python train.py --arch="vit" --model="image embedding model" --dataset="renderings of 100 made-up gadgets, each built of a few solids, in any pose" --train_examples=97500 --image_size=64 --crop_scale_min=1 --horizontal_flip=false --rotation_deg=10 --targets=["finish"] --num_classes=3 --embedding_dim=64 --norm="layernorm" --norm_position="pre" --activation="gelu" --head_dim=48 --fused_qkv=false --bias="none" --qk_norm=false --parallel_block=false --moe="soft" --num_experts=32 --moe_every=1 --expert_mlp_ratio=0.25 --slots_per_expert=2 --shared_expert=false --patch_size=[8, 8] --conv_stem=true --layers=8 --width=192 --positions="conv" --pooling="mean" --am_softmax_margin=0.2 --am_softmax_scale=30 --residual_init="scaled_by_depth" --optimizer="normuon" --muon_scale="match_rms_adamw" --lr=0.0036 --momentum=0.95 --nesterov=true --orthogonalizer="newton_schulz_5" --adamw_lr_other_params=0.0021 --grad_clip=0.5 --steps=22800 --batch_size=128 --epochs=29.9 --lr_schedule="cosine" --final_lr_fraction=0.1 --warmup_steps=2280 --weight_decay=0.09 --adamw_weight_decay_other_params=0.05
Rows from block 2 of a small image embedding model, named by matrix and row number. Rows with one number within an expert belong to one neuron, the router's apart. Each number is 128 + 32 x the weight over its row's rms, rounded and kept within 0 to 255. All counts start at 0. Numbers have three digits each.
Before each expert's rows are labels from the 100 images, of 14976, where the router gives the expert most weight on average: "top examples" is what is common among them; "patch colour" is the nearest of a few named colours to the mean colour under the peak. Only what is clearly more common there than usual is listed. The data: renderings of 100 made-up gadgets, each built of a few solids, in any pose.
# router: slot weights (model.blocks.2.mlp.router.weight, 64x192, trained with AdamW), inputs 0-95
# up: expert up (model.blocks.2.mlp.up, 32x48x192), inputs 0-95
# down: expert down (model.blocks.2.mlp.down, 32x192x48, transposed), outputs 0-95

# expert 0
top examples: metallic; has a cube
patch colour: black
router.0:140120145141169154095172089062183155202099146131048129125088101114141141144136156134082163152106113158097171129142119129114129126149095175154103113094175101108148101083133129142152069136119141115175156119121141105155154117091115187124169147104106107158145080141178077100151136142108094150
router.1:165123118160114180110174107082142092190093080128079101162089133110135171089143173118094035115118086109084133167137115114136192162161093074118121138125122094127146136063119138154134163097112137078198070191210081194157146130146167141133121095131132045120105165122141133132125103169075078131
up.1:130086092106127114109134144108144173143133153080085132150124118168166153127110114145103205156119159125080116082142122099094127136130172152121134162138120114085177143116148111119124036142104129080153136123085176123137082135168124167113137120224072148084136102153138100136097109063132149112
down.1:064134188122154174154052154087177093120133076124129170117111115155203115150107117114109113158134181140088128146132132100106122158112120095157114122135153091145107150153118181134096154173128125140094102157119178155133128109064092130152107173038142070093160172142138118163080147025167167086
up.2:125111111162089183159129131122131146177091150100144117118130122069098138135137162178173139169068131133111096083133131131048093143129090117111116098140124171142126169053141133136119112192134155102182159122081152107174138114138140100078181097101203120162163216092091142122095119188121145113
down.2:141072167091104101077121081122105183119158149150141149141183146101096217131124105119142085090122168088159097100164146170131105108179107089129106135134187101057145131113128086086150069153097091096130101120118141089133166179146143135175118125160166141096087129126112118119114137167111156199
up.3:111120106117094166137154089126138150122129136147125152134092132154165092130131027102113150164169085176156095143175129122206107086134159139121115113170119151126122175180128142102112147174181122111086134140165140114120115135156109110145173142221163131074121125142084164157042147194099135079
down.3:187082119144103132173096164095180186099120088117136145104193165097140126151077115118093170130124071134096081137101074152149172098122125120140097156106148132157176121148165082175117143135155120134116150161119106168085145144089099079111158121130094125126121080157087125166159131167166138139
up.4:104092144103137038122120094127081124166128160145123086215116137090072151138109107146147156119096163112146150103113114139147122091112160123174116124124122153054185143108165128091068129163114120108110133080100140118132160112106113118156130130136090192141142089123169095136128175153154109156
down.4:053072143069115135100139142152088076108161117063151135134124148120122153117156158162131077151109121132139101087070055141105151114103122136117141164117110140118185155095097132071116094148064168133116103130110152108137195196128182102094135125147101130118124092093146136135143081160079136142
up.5:137074210118141139164109102128142158205127117196157136158076126192052090159106179117166130123098126103152053098102139134091046121080122175168110104110148097151087144106087111130148226129142161180043128152103138105130115111130132091155130097096103153201153133122123113132093126104162206154
down.5:128119132097137069156138128177111183190114114135151146146145136131168164114133056178173102092141142149174146003114157125179129148180149091115139109141152156136122119083104130137162147147146094128143157116106071107085125109147117080094083161116153132137134158114157132167148108111156167152
up.6:127157101144203138104130172106107075111130134109164166083174122156206142115126057106081123074121116118121124138160143095155086172121185138121132135095118119106075095115148121133150101044111165042150160146114082151112155128132154136173143176091118131116183214124169159141133110153163110111
down.6:079156123123162106121098157145140120168134143110118113082194139142140139149101141109122071170061063111163098098177131094146134156077195101071092143181106184099162100125082118197092185129174148072133101140135071125072109217131172088098194148134109089145120093121190155145109158123133146171
up.7:127148090109148131137110124162148126162116156132093183106139113134184088129107153102141184144145198153141159148100136129050158113152140080106150114071153089149119115112136097102110122095124120212130139122122125155194119115080097192083135095114079156108167067161123161131104136045151164119
down.7:115159138061156085169133125169128152150127103158098117108096101111191138155085084131093139150124155184133138133172144136123070121113155091106157138144123195149076165079051159152171118125131119115117184148172128147187085117126197128084124124134129054124130128142138150130082119144151156013
up.8:097081063140181206129126124107145138117133114121159144086167118051145094146120104089127138097173151123165186143112159126111106157095138169154154170092133144064058105153129142138131082115168155130112127194088165079126123141159148108158132097184125144066159182146075170098120096141086180082
down.8:157180132121136188099100104140148197142064124106081126099157087184127153172074124099101105131150131170102098128126155127159119180060131138151164131176159090085154119117143160154133136082115164158180133094130143145121133136115102108086099064118104187047091150135116186132125101128098125157
up.9:143130130155095151135126034117146128112129114072132166120172156105153120135161082091165170173123105149129099078125170134095144147107143102167141075198138164131127134117160130140144162082066085085153141167081110148173095152131145115144153129086166174154169168153096129149139091122152141191
down.9:109115103160125148114055148157106138117118150130177147142139056156111147103163148145142103103152101109105097152155140143141170155183132132115136118113104090096114067095121134119130152087191166118146131126123100109120072128146097118181189107069099120093134110149152155080145070094118190114
up.10:123114196129111133064165128122093142153115105085095130181135107173097093149137110134153163178125223129084100089111167096100107152108144176100121142105077169130204161127101081120166114173162113126167135150077114126163133153156135156145113133150109189152085152097101112123069111085139122130
down.10:164145146097127152125164112126143117153132150137084116079142146089111147121130117085122124135182144135175152132166179142133167117134098138110117103177030079108133144122179128106085077179132145091128057132132077147133162123172119115122088108100151056103171184110187215119122127082130141171
up.11:159061112162060115182119115152141117124111148155144156090123119209024121135174218142141138118100086112114116062115088148103114058122172133179159109160157108174126145108129132103138122120174168162149135087102081120152108133174117171142148145080181110172114092140104126117125099100138119159
down.11:133144131156109108155109180123085163128135109114132177146171060139172146070094050152149109114199133174100069194094136132121094100121170184110115095096144133141146123137073105103109150121189158111107114122119107207170149147087146185086156150133138107134127108099139152146099142173165145174
up.12:115038081140158131136111114108137084055165165125166162152163131125190086147165139119059189146183148140116090144132126124066126146143181204125126111074107174098078158156148132101172183074164162120132142090126153113117112138127099162200171135114085119073170126123168108103147136093110106083
down.12:116063141145124169153109123128091084117141074150077162089101143094137158072158064088128189152111156142183152145099128118066133082162155102132132090151122199143099157155107128136100193099081127085123173188106172109160111101133101146106172125133144132137132094133133169114108125137094159127
up.13:107195137111180155131128102115154094166154124091134159092119112088198173139117115130134089110145125139091131112160142137186116171107128138129133136103134190068097112166094126118095135190108156155110158086118089143121144162121160130190135140081178132163141068163094094126172081167126149092
down.13:091127175079168112089111167074118206122187115188137163128129190134112122120127096107118088105138111163090091172104122122121093130080182073121133174148140151140129063206117138099124110119200141134126103059121079175118108136125115113176152089120076120112165124070119167132123168162181143124
up.14:109143070144158109132123164124086128137101134118117129100169124076247069113125151119087179098160177136162112152117124102071133104161120136117135118090150183090117141131101106116111095113153162135178160155100136128146132115160113140116133110136117165119146111162078106115087126154164104111
down.14:078095107048152074111128159151115158149183126133130095178096092109151087106112119102089176085105151133151139140128066111146159162154140116167113112160124130181096085176150157071123097131105100079123187126174143126150127117112123097149137154121044109143141087115108163147082183081119111087
up.15:111140157143122172086116093156152159106136129130147128118163145100124166129141147165150094102131118147173115104140118103109126155131073112105143098137144103157195123075135146113110147117106086169127078080086151082142160162137104122101146130220163128140134135094090112114171151179095139156
down.15:106162146088123131159132085129141142108142144149159105109119107156123205122079164117215117098167153174147137129104175144201163100147106108141078121153142104106156118148170091108121111165062131192093171080118081159110186171079138141103138170087132150125149167145110129152202125182163179102

# expert 30
top examples: glossy
patch colour: brown
router.60:142192084121135113144063185135121144131106169149121172101157122105142138120167139132122134118124148147123104146157138076134089165102157186179151178134157148156071115118115154169150094121179155155103196147145097136140077091149098113163152162143084107158117122180152082046067115125149146111
router.61:160163112100126136133057211124103131178115139139091171104157113123147142154187122144147127135131140148121097133122160104134089161121195174160153188128121116166113108095177139173129093153216130120116124111172092180137051095167102108145084192112098078131114188127137094108080126106154165064
up.0:132168085134125136135141136118056171106123108125113152136109131129091123092135149116169148157100143133106129084130145121131100188173111097116144134146124134065167076139099142157160183128129187127123105177074057162178126106150157132126127189108074119232120145141158155154095116075147197140
down.0:103121088098094116126139121133125178135088090180081150099099127153043110107088114196133202139129147120120081147085105170129150126154151075125125129129039134140149149169090114166088125124172092109139117148136132129087123142170090105091115145098085074120067101095133140156125162111149128150
up.1:152129119101037185159141122123218157102117162125102160104095126141105147124115131095078181110143151177114076088146113115114107116137102139169186143131139099169151139132119129120149164112117061148122162153155165165191120118142132154094157126125132166170135089134039136097067134143142136125
down.1:196201103095053096142148114137140110133120160119129141152088104090110177123102135139156120155094104132096134127178143218121140168172124111116085132161097067117133178128087136136122059114128154167120106131165101164124083083128148134142079169123142114191118145186128153125127091153105092136
up.2:125137132072180130149102154166058091116143140133166170088163111111124113129138135144126095067118158110138131113137134140113078120077167122149162093089104162167133099106067140114084183195160137167062103189163147132198143112101118146120142132103110155181131088103062123165175085135129182105
down.2:131076151132162088052110138104161103110127120065128140179143115186120178150088103110131100186142127149121146063119060135132133098100111193170146124100099132107178145192134116137159147117090072094127133116081146093095117164093110113079156128160144109106139108154159131109121159124091132104
up.3:166089124115130165088164123134120112144123134164157158122053119118095158159123098101127137129130154108176146105087130111034082081092111104148100145165162095149105162133135156120117095055066161136126156103135137158164106081116121108141141167099125159145162117142167132148056144135103133127
down.3:112162092160132128071105089148156139172140133149151146130147122150127131119181169162114080110139165132107127129141166133224144162103115195137099132136169108135148097120175094063178150124164108128122083094106092112118076096086104134116078071133123177102115111139083098083167136201161113115
up.4:121087205165115170135147111078142102149140125157115102086113124145116151150150143151120128161105155121080119129094167140186036145108129173082105142079109159090200105202163109117153086117141039076138140064081072126074135125140124117150155112104114120163154130101228098116170150076137154154
down.4:135071104085141101083126125078128144142192187100150125144100083151087068138147103108140168124071111104128185109100146081142167117117130116084091113132078113151153121141133162175134114170087067125101203140100157138086141114115136178119120111152091116079150154123163158167131148128187075102
up.5:138166101143101142094129117131153105188123179186082138109180144176133140137119144124148113086123097132148110154184141116173103082112169157079085139093095124210160125029103136126124071139095089179096109107129159152111116140161094147149113096141128127134113167079149144169159152175116115169
down.5:137134099117121099190135130131065086125091112184120151107151115099085162176124112100109132053110190092166164156081179135102134110183088163095095081125182108129125196101130148083154117153104056104167172113185133076162080105144127118146146121139125112142205162134099156095108114162107135060
up.6:135175129150083124137109106096116074168124132140162125116125132100091141153135119131159168098134100090165096141095107121110100096134167124145111141112167155145137114101114122124172196095141059101148110145163070090117111122135104097181132106127125141168140130162053079130124138247127136132
down.6:172159120093144130149090176151126172125083094115144177104161068115126095128102045166189110096120179098076088106160137141116158100128189105168146132108114164121079130087101101193119162087182136122165145137169131149180117114129086148152100124162084122139074147128118148141138082130179108107
up.7:126123174135121160147119130169078102153151176136153124142152139096127146108112158093160121144144104169115096094141107120126122171184137121201143078116180105230162125072091155084110119138141106089153060133134164104155147172076128156122127122034114108148109096103149108107133173181093090147
down.7:201088104136115132147157118130099104142124104108192127157071112123147118113114121141160112096066148065102114100141168151119136099210100089106117036108201160069102105134203105136153100118062096125153168080157116124089141140153176107217149152120128146139069108140081097175157062157089136170
up.8:132065206125104085179135191156156146070134116104177116157125129075195073110059117122111098139091215172116077056129125156055186119217133117114083067103161141106185135168129104097121161103102124184098098097105163121138146132124063111116118122116094127126118081148147126164122126083124136127
down.8:076096098129112126131132107174116109158106069137147130115116124080132153167172089199119069113151189115144136084147132090074086169170176131116197126131186183150152169125135171148120120130076099175079061099155129137199119155110136103131135073156176156160141116097123107074099099097131157099
up.9:139107142112085127138147159158124162104110144061120160118103133123104186155184127174148126152118080153118077133093116135134089139151102094126134143102137191140094113157079152160178151116096124135129157130141081107101092109163147165109182087186100134157128204138108155141031050165173166135
down.9:136131113075120124096167121123146165125095153095086131136160167181118132139097176121144129144118087158110197125149123167110107189124118065081093156144096129110140101116128098210132149149174123158121110134114161064098142158072117078189083177120108120124094071128130143117181149047087135113
up.10:142124117121078149125119160136097131113123166135164195136144100163129108099152126132145151095139202139096114138174105154141146130152129137119119101124079107070160133152104128110124081110168123129135111147150151069112134076113131192133122155201105124184121194132148125102181109159139101165
down.10:143131109150104161156174134164054144217120147127157120161155145117108148073128136096122146103144152093200114128098129078130175102123114129144203097151161108121146151130118121183194160109181121100147079149062078134151094108116126116148124091218147102138085149134148130111126084145166142126
up.11:155094067159100178088102175122133085157108199168103142131100119081150135099083181183106115093108119146128085144196156152100160079106177134102142179131180103127189111088159107110106115141078152177127138150086150144160129139136120132148151105177133131135085159092124120127110103157127067116
down.11:148103122164107154154142201157128130125102192108121175183120123131231167100145096118144103114145124126170083134146092158101154174093159171111101120097129089122117153119100140091092128123118108111137127160080099136166089121168079156074124137128138121088113104122088179105133084164095110153
up.12:098123059107163114122122131095075127133137055087114110158111169103109134140140104136078133073071132126094110149200152100211100149138133118111081159135088134107114082168080151138163120130208161112146068113111122086160102162117148119181119143069154143156089112139135142124199111130116154129
down.12:144113087160140175109119105102153139123087128157053109119196113089180080117150120124127118131121120098140121129103131154130117127150160102107204105114168229147113119222132158123151133142108113105138130106118209077117101077127112100079164145072167160099145142149136180130170157148144129103
up.13:110127164143154126159127104145061105130122179084104124067119138128153112152142147125115033027148190154175157104132117135166133128094123002162067122176118112073138109111161117096092144084171089109120139120148072099109165138111114097146127139122179128086166147138152170162104108131138137117
down.13:156146142154126107049174112096072174051108124138087088146103089090131098162148070149177123193135117162158094112116129119134131131131157068130159132155135151130128113145149086214162119149114142078087183119134094194078100084135135122154131105131122145104132157140141114175172107127151113144
up.14:109172134132116102119138102119157161100141106068163115152148154089088145166131148150130122093094190100058093067130109132073150145143085156141130137118103136075156138174185133103117052096133161165133125134110111118108132107107125139144136099132126132139157071143158144145100102052134163142
down.14:179124139094114094116137120124143091122106111085134073117156059085108116163153112173097118143110174142152168110155063135173182134130089084107170150177127086101105146164137137135138144125114062095174127138108112187127170122126053085126105127174059179155163097156124085176071138092156159128

# expert 12
top examples: glossy
patch colour: black
router.24:101187143109106172081145086193095123134116127170135153140127114123159150143121113114222168105109175162154082097124109102090118103072125121096087094096117093109155150060148079131121107152134105141152124054111142112187117128115104156127132159178188114153146156095078116131142110178143096115
router.25:116174103075085097108129134159095187130160129166130153171199088149129204130142096120170100137169144125106068121115212153112127099136172134155134131154152139150175158088125112119083106179124126160121153094107122131174123141146107167105095174173113090170118222078094052106142094162145138082
up.0:127116098146128136147058176125128148135123118092124125147091116092060103135089143138103112139146177126144121073100126120186170133149110148110084133135110190122100056090096126135134090106123094135126105150151135118091150096140148122150077130141060078171125156172188091131129115057112171159
down.0:077151181202135166140144127095123088147157079126075179155113165186116104081162156116120185135144119113116108127108175141146122090150099184137133140120156087104115134095109113165148124099149141086134111126119155069113109122141137190117170211115118123098135164163094121044176183169099145133
up.1:123169168120121123069108074100141053115108152120184115122093156146044223167132114157192136123138166138158134167130110111147145085130104136152080170120094089130149123053087156123094151163073091123159121090120123115176166130123125156147140155095175088227150157143168068162219170201123079154
down.1:156197082144141183085135118124120114136131128161180133172093076166161174175155117168122111137202123153077141111136145113151072176139193109141124156102141134148093187079147120216183119115080150140111132136089082135164107149142151155113094139128130094129099172174094090083128121183176134105
up.2:124052157127130121193131155097072147168126090142099128161153106077084140106122124132135119118119191169199126099123145134080110183105129071120089105125133178102072129083129156132136138118142160108087123134166161130166085087119129062115136116155144150116120118116162085128126098126130110135
down.2:134130186147162133155137154179099130146123138144052124138110127149123131147138160073148133160126177127141084127108152179137147114181116130174175109164154089140110122157067097116122140148135164096129069138136114087170104153174090126133118141070078025119084096145125145115138116119137176124
up.3:091111129104081116171093159114150093162165127102136155119186126066127128113122114168156091115114123132182073122139133102100141125098156179122111166118152114187151101117162149153114133090231165142063132022144129135188179112162127061138142166080131162107134171149075095121179112081154154135
down.3:100123057124148144142103149128108103153099095161131075133107123098119123127126091124079120099152094069108140156135133165119135118183087111105116136112119175167114126137105097137136101128138147135160177151167114156142077168075138089182106199080141045131112131178114138052121118120145130082
up.4:119123153120100206115111184149136082104191163125148198074144133115110095166076132153140127083117173125133079181140081128104117155110171110132144136048109175121123122095082127116077155135133128141144124086107164125163126147108215139093126162149085160110143111136158134116126130077126152123
down.4:105183116097130098126150056162108139057102181091091171098119115058153143137117073132132117124165104086133152161134101110115095111139086120141097106139144133135119133160166126104036120106083130128055113085218153100124177101125153126170166164110178110145126115183101148109168103170055139149
up.5:139180115122065160109130169129125076217110132139097114144135109098072127146129078158231104095159168143151097111151156127111126128100138149132123115112116119153146108033133103170126109099121044119188123061099118122160140110111070143158130099121083156149150137124177143121187131235137136126
down.5:129171120115130104193081093144128163124132121136143173078223078146119155117140131129191125062151193134081141080148200137159150160167130134148109133134113160117128153119159113097135082128129179145076127119144116134140115092131120132105119171173132121096080103177112136121125083163180152058
up.6:115102098137125097164114126152137159121173121086095138105165126161140081154125156124057085120173091158093153101128093139168171094131135152170117111189158122175117128143093101091100084112150153211166105121166108108117116126099139156116142198109136074141119059115118173117148118083106130157
down.6:088183116063141130114213153194113185155110101137150120166173139109125129096081092109165125163116140111140160180093162161108143176165172082092143137070152159144155148138133151146136117106144178143134175087143167160119086117075146109087151125145116123108124124097171150169167120088122154110
up.7:104125183118122119152132117116096111121119119128179099150165150122169119142139179121106145156103096109077139146153127098135148081119139106144112084061132161135055097156097154110123062195130110174163102072178171122113130110095090121154136148092152093187123064156146135166176143103097101131
down.7:143140084123092187150128137130120133166059143093134133179136038107054112160116134147111091169119170080086124129154142140104128093098115125122160127125120176101179100159081139197149128052150130134089153152152110056064112154161153173119135085138105143149158095178115160104106120105138143140
up.8:186204072161173135138121149117132128162137151137124152113144144101079156116151173102134120124106101132125106123090116142158126107162101156139144166180136149169091101091154108131175058181133117067098155083066093119143142146154174208170171116112133135072143221146102120111012100160108133136
down.8:172103102074122121170089191122126144171129173138121122097107201172104123150141132161134157139136120124145178113125157124087061147126096086119068143143155149161106134096100115142135147114097104093145173102162102076143079141131051169128140077135149138123148197084162159067112094090142148106
up.9:145223071142157159143128133126141121097146136116124140112145132088158150166137094116144142116129074073137151154124149104102083111102155156124078157134150109094115115010179142125140082105102151077165143084120066146212143111151130111097115116114142165122134160131086144096086085252134127133
down.9:116129060124122176129166132166040135117107176182144149189131153130138193115138089148176151097163144135094130089180149138152058163198186098156097099128108167174095118058136122139167103072112112090136150110100134085168089145171104124099150109102127136162137136065127201102155140160130137137
up.10:120170063161201130150140192103067121184086088067144152111142089102091083127066125146149130112169100083117189179116150145162114175110128089068151139133068160137118120114105125141174124090172200092174127190234103121147151116134139079103146112117100118119140106129168143115179129138131109158
down.10:089145088135111174119086141123100163118150077107142127129156110111172136112151096173144136156137070105116087186131192129107096120146150141146102128146089154120121140099109105162113087155173100209151128135143129137191177130160141124175173150100141117085124145175114113138128128165093101093
up.11:148086120109133082174151137159155077131128106169198131120131132112067116165113131190192119084132176126170101079088105123088121150083095143134156113060163192152142117169142157149113194167105143147119124144144109076083122153123137089141163073187107140154127086173090140136081093101147170164
down.11:074126075144122143076113093104131070068188180111167109201128137134122103166097202082051149158106107139159185123169117152125119154148120119124123147187097147082156117172125136106161138181132159123053142147081150127120173190141167185103152139140146157112055089159144098120084133083066088131
up.12:156182127134136161149133132118183141128117125123119081109151136156122154161155163130101125117147102131127126121092111111133076160130125143167140147154140124163106155046141174126147147130143123040104108161142136092136119124147116148149171176066125090182128117108117112094051100255110122146
down.12:127135046107124130155100096079158130112146159099133136153116128067098152182130127160103090133096175118147120168131180166125106142165136136143115080120112118163158130104196141163145073143160064174110143099114105181140168135112137129128098107102134141177228060118141153126185142124077095104
up.13:140148144133156057109115196093056103184169089106142083105101143072105202128110177139175151139175141131085170149103127146191146173133126098138089130108123192127138124118146101103098053125168151069213100136110130124126118136106119051138091130181160110193140131155170088140083101139124148125
down.13:143164132131156144114132108074113100127122094119108130100121116131116132107113127161187128139145066150086151131122140155117162190115065149093170152185208177117109070114089116182106124126146150096075168160077122138101114135154127077150160117154170137132132125145152167093155103160117111173
up.14:131162117131111169173159107132135127104115131115134158121089130155117206126132106135151129091110109152150062114077141129131115173114143085126165105127153144150157184000137147114066117109136145194121133131161095136183156170166102086109139149111128098149126117075110173114149091255133126127
down.14:108116137150129123115124171169145109060149177133173170154127193170120185170128155092155103085070160118158073102163178143176146167134109121123084175107121085116143144139140122084154130128098130138133137087134090099107189184113158088162089145147102133104116162146127128150158147141114189082

# expert 4
top examples: glossy
patch colour: black
router.8:114189111074148154160157111185086155094118134143133226067117122101117117137124110067192106115117165183109084106155153126088104164105168055181129114175125095140110179108161135124087120111168128089118137105126111108189144097125112127140103170158195101147164125095088154124124076140129163101
router.9:137173102096119184076090100162090136155091151148126164127143085177157162182172149179216096150082135145142147079148112070122103131157137111119102150136104090118111170085116125143088123078104152101138206109085147140164135125124100126131090138138152115145155144078119108091153114169166154103
up.0:116230067096133124129124150145135109155120116130088161141110135093179122120128066117108109126121096157121112143129091115197113139139139133164119120087162177148119118186125132184115082125190115147147120109167092130136145149113113156168112204062136089217118077143104133111160104165130133160
down.0:121081177110180140136149153119148135122118130130122121177162122123092161089137116072077089147126158168141108110168113075142179102174110132118133144168146130149119098212111106114113114137097117165088122152119159099069094191108129120132133122063140099155115095177095153074117150134087128117
up.1:114145152148125087122209171118157095118151162161145095116086109147118155118086129120140108062159208154132134100129153093148121168144131137175135099143125199134133097123139142141109171160133138127140133139100124120144128121087148160117177132162186102158146128101073086150099108042100155143
down.1:138136109121122162152180172076185103120146177142143142139146169095179142139086126101119126168153125172129163163138139095125113127158106097057126168121097095082090124136102117156128093187130087147081091122160132076148073132126167153115195188103142051121097108138114145138123130124091108207
up.2:136135139147095115133127110133122096153109137178120164168077127158064148151151126153119134083120127127140125115142118106180096162137121154170144148087127079163138126029123126114126104140144079134128108121163132138162153149137162116186146144087140092202125075133083108126217126191195128172
down.2:162138086089122153158113116137107168067121084112128207090119106089136107117105128176218137134112210124094115097158170188082146177150157124094148095199145163118158197124158129083103074143149151177092165101109122138164122122188103086116068114147143146081084122147141105133150097086128107114
up.3:111122070124107187062148126135172106177117138144116175112059129125165155169127101160177155106099135149156106154141126112116138123132094121099128128110188103187201172111122140133078171143073107191166166071113144120146133149125128131108158115150164115185153151094144082119182138136151100111
down.3:122171115131161151121139122072140124092143137171132117128098149123083215110131106103123087076143158074127117160147165167169163091153088116138135173124134066084079131100182140107123086149117076166095117069127106107115188094120147124163133132087149118120128119129131175065181138177105102140
up.4:158133065165138109123154145138158135101116134133099141112140139134136090122075139144169170151069181122097113104088128142073178150157081122112104104087112156102133159180142093149097083115139163054212124159096124121088095114166115139164109137129174097107132166138103149127111145104170121104
down.4:124123152139079125144088126110071134159151066119107090060213136145150125156132128130127133083170153166148124111135103084132111060149142167111151152086076134146173093119062105126141121110186148133163075164158151035086117108112129134125148160165127157068145110081145140119096175092212170134
up.5:171119199122154139124130111135105139180104130116139132120119127121140111150125142099125122095086176172135094066103110116123145150070120076155098098103144162159189042174136116131108094082116158081126092162090132105120105137138075092120137145151134125061112154129181105123078138090130172135
down.5:109159140103134147110135091157072048120211142088121159107158178068130092142159147110145086157185113141183096129104092147139168135063133142071179174128131104141132140173096148092080153135115072137113110054165107143123078109126181106159114147116103166118146103141203129145134140128126117131
up.6:119205134103141143101132104146101110077129149123142096139160120145143113155121164145158114096128105102156102112117147126122088196123156102112108113091116116143126180020140102132147109146144101120081113088140098121182148144115144144111129132136181129130137176110101139141190108220143134120
down.6:137130059162178141134199133097154175114102105145134173076149138087135179120084079077132191162174143127148088104147121128123048144136146122181125150154127150110100097123176159146165110115113151116104113063115128074140101168122113132093137095134113115086076136111129176071129128150137165135
up.7:120165204144187149101108105127092090106155105095190133145093118109091163168129101166101043122130107094133089080159115099070134140148122138136135112039084181186249127133123175153126203109119105107133149144160081177148164099130118122134147129139109134199127110147110137144159135000127130141
down.7:140134163174122060165180092144156155140107152155123103151057157097195139110127108098161192198081137155105111122109123152100120138117157153095148152109114163113111114149091091138114167166083135195076161089072119113121108126141081116140113167169169120111096186147164152076115155136135131053
up.8:126116121133109141139181157120098159185115123161144151112147127119088107126105123073100121125140165127124099174163149124192078112167060098174112097084100165142088139078125125140155204142173156156171098185174054144154141086149080120151127131033179107192127108079114138136123117189116119091
down.8:148110122120110111163160155095070120117129095136113133172135079128175168125110141142142095156181140157115146130158128158172173123132089139150082174168105100138147058102107074189126050088156148144131138111116134123130164121138099126170145184152128125106070152122071110118169114139141187195
up.9:109076150137134127128120134099158134127106133101085098102128112132160167146122152137097114144143170173131175103131149147155173086111109108150106101087107101123129171148144127141067012163187132233143144114181188093138209125143120166109127153087191121184140131102081145133089114149127097154
down.9:051130140139112120199133113185145098130163119125164116107110146089133124160114125098154137125069098164145211193128128132186097102106142159104087109162143187180162151163167153118161092143133141114067160154171117104085130152082163115107120173174157088120133123118191072134102148156074131141
up.10:121138122125179129093175113152101157185118147126063156077139116128121124135125130112167128125160179153121140125136122133099150088162115110172152149165163084149112116128136127109088122166077148158188153078128137101148150136116113121117159129147162107072195057075193120090126130161079109124
down.10:091161145130093136080107092112136062099101157133132085172131160069157170155108146120205101198095130059105156130091109163193132129177115141161148133117136093115125085128151061150162075134155117135108126105119084153107174137114124169119139105122133172199114152176138082151153111178078118181
up.11:143127071106112094112131144117087127168139151111114201154118137165172111120121077132079063165170122126188109158166131098114099142137195103135099142122078165131129154133135157128142144168098166097060156129132112201045150134137201115167123092168117165160137109137116157121161113129115104121
down.11:147152076115114110148146183107080163137133153102121173102082104143163128099102119088112140106186137118100164131119148101157105145102157083116182142111143173113119113130134142154122088068136176110141071181102137076108114037152133133165173136147072105173096132133067132136153123142200136087
up.12:118227152141172129123141116149129139137102125114080122088129131127037157135145113142198170134086173184174110134150114109152115141117101157177190135105202107132166159043158109127140160142153128060130132120070105110185151137109141130132135101116164165154122159144090132118100126155156124150
down.12:145114149106111154141164106148083163080169111206097188100131119065172219170176111144147115103168119116157143172122130112107124150116147180139105075140165085131075127106156112134135145114148102143108144065185146122164159163124141104160151131082104139112173078089051172142162089146082175091
up.13:106131068127124200139116095094148120112116109142121118105132143092110174138130121153163125147123131135133094102118130135100079092171091147071175094174156157101154160087138145125094178093050128144188114159140120095150126129179112150088176096145194090191111122130088121106108116223094127139
down.13:151099071139162152162144097050123124141073159162116123180106149171093171173190146164110167076124084182137151100162155119142145211130127102131146177107164060121121111133114117116148082131156145124215118138118112130095121125102147116153118125092109144086102150111180074094181140141155128126
up.14:100167167158146161150146158117160042203166170120171138103167162069086120164189192153132121106122150113107170162077125130150147128165107079167114172081141104144144078132113103123135066090113142138120107099082035103090128101134209169067151125115189106159130122092118092094178119082108129138
down.14:069172111142158122139130160147085107112127128166104131054131170147147167069135148094193156135097095145130144140105177119115159073115078136104101073156123137062111179134087074117111057181088130096198183134116162120144106108145135114080106138128095191164173126142160129140177084147153133114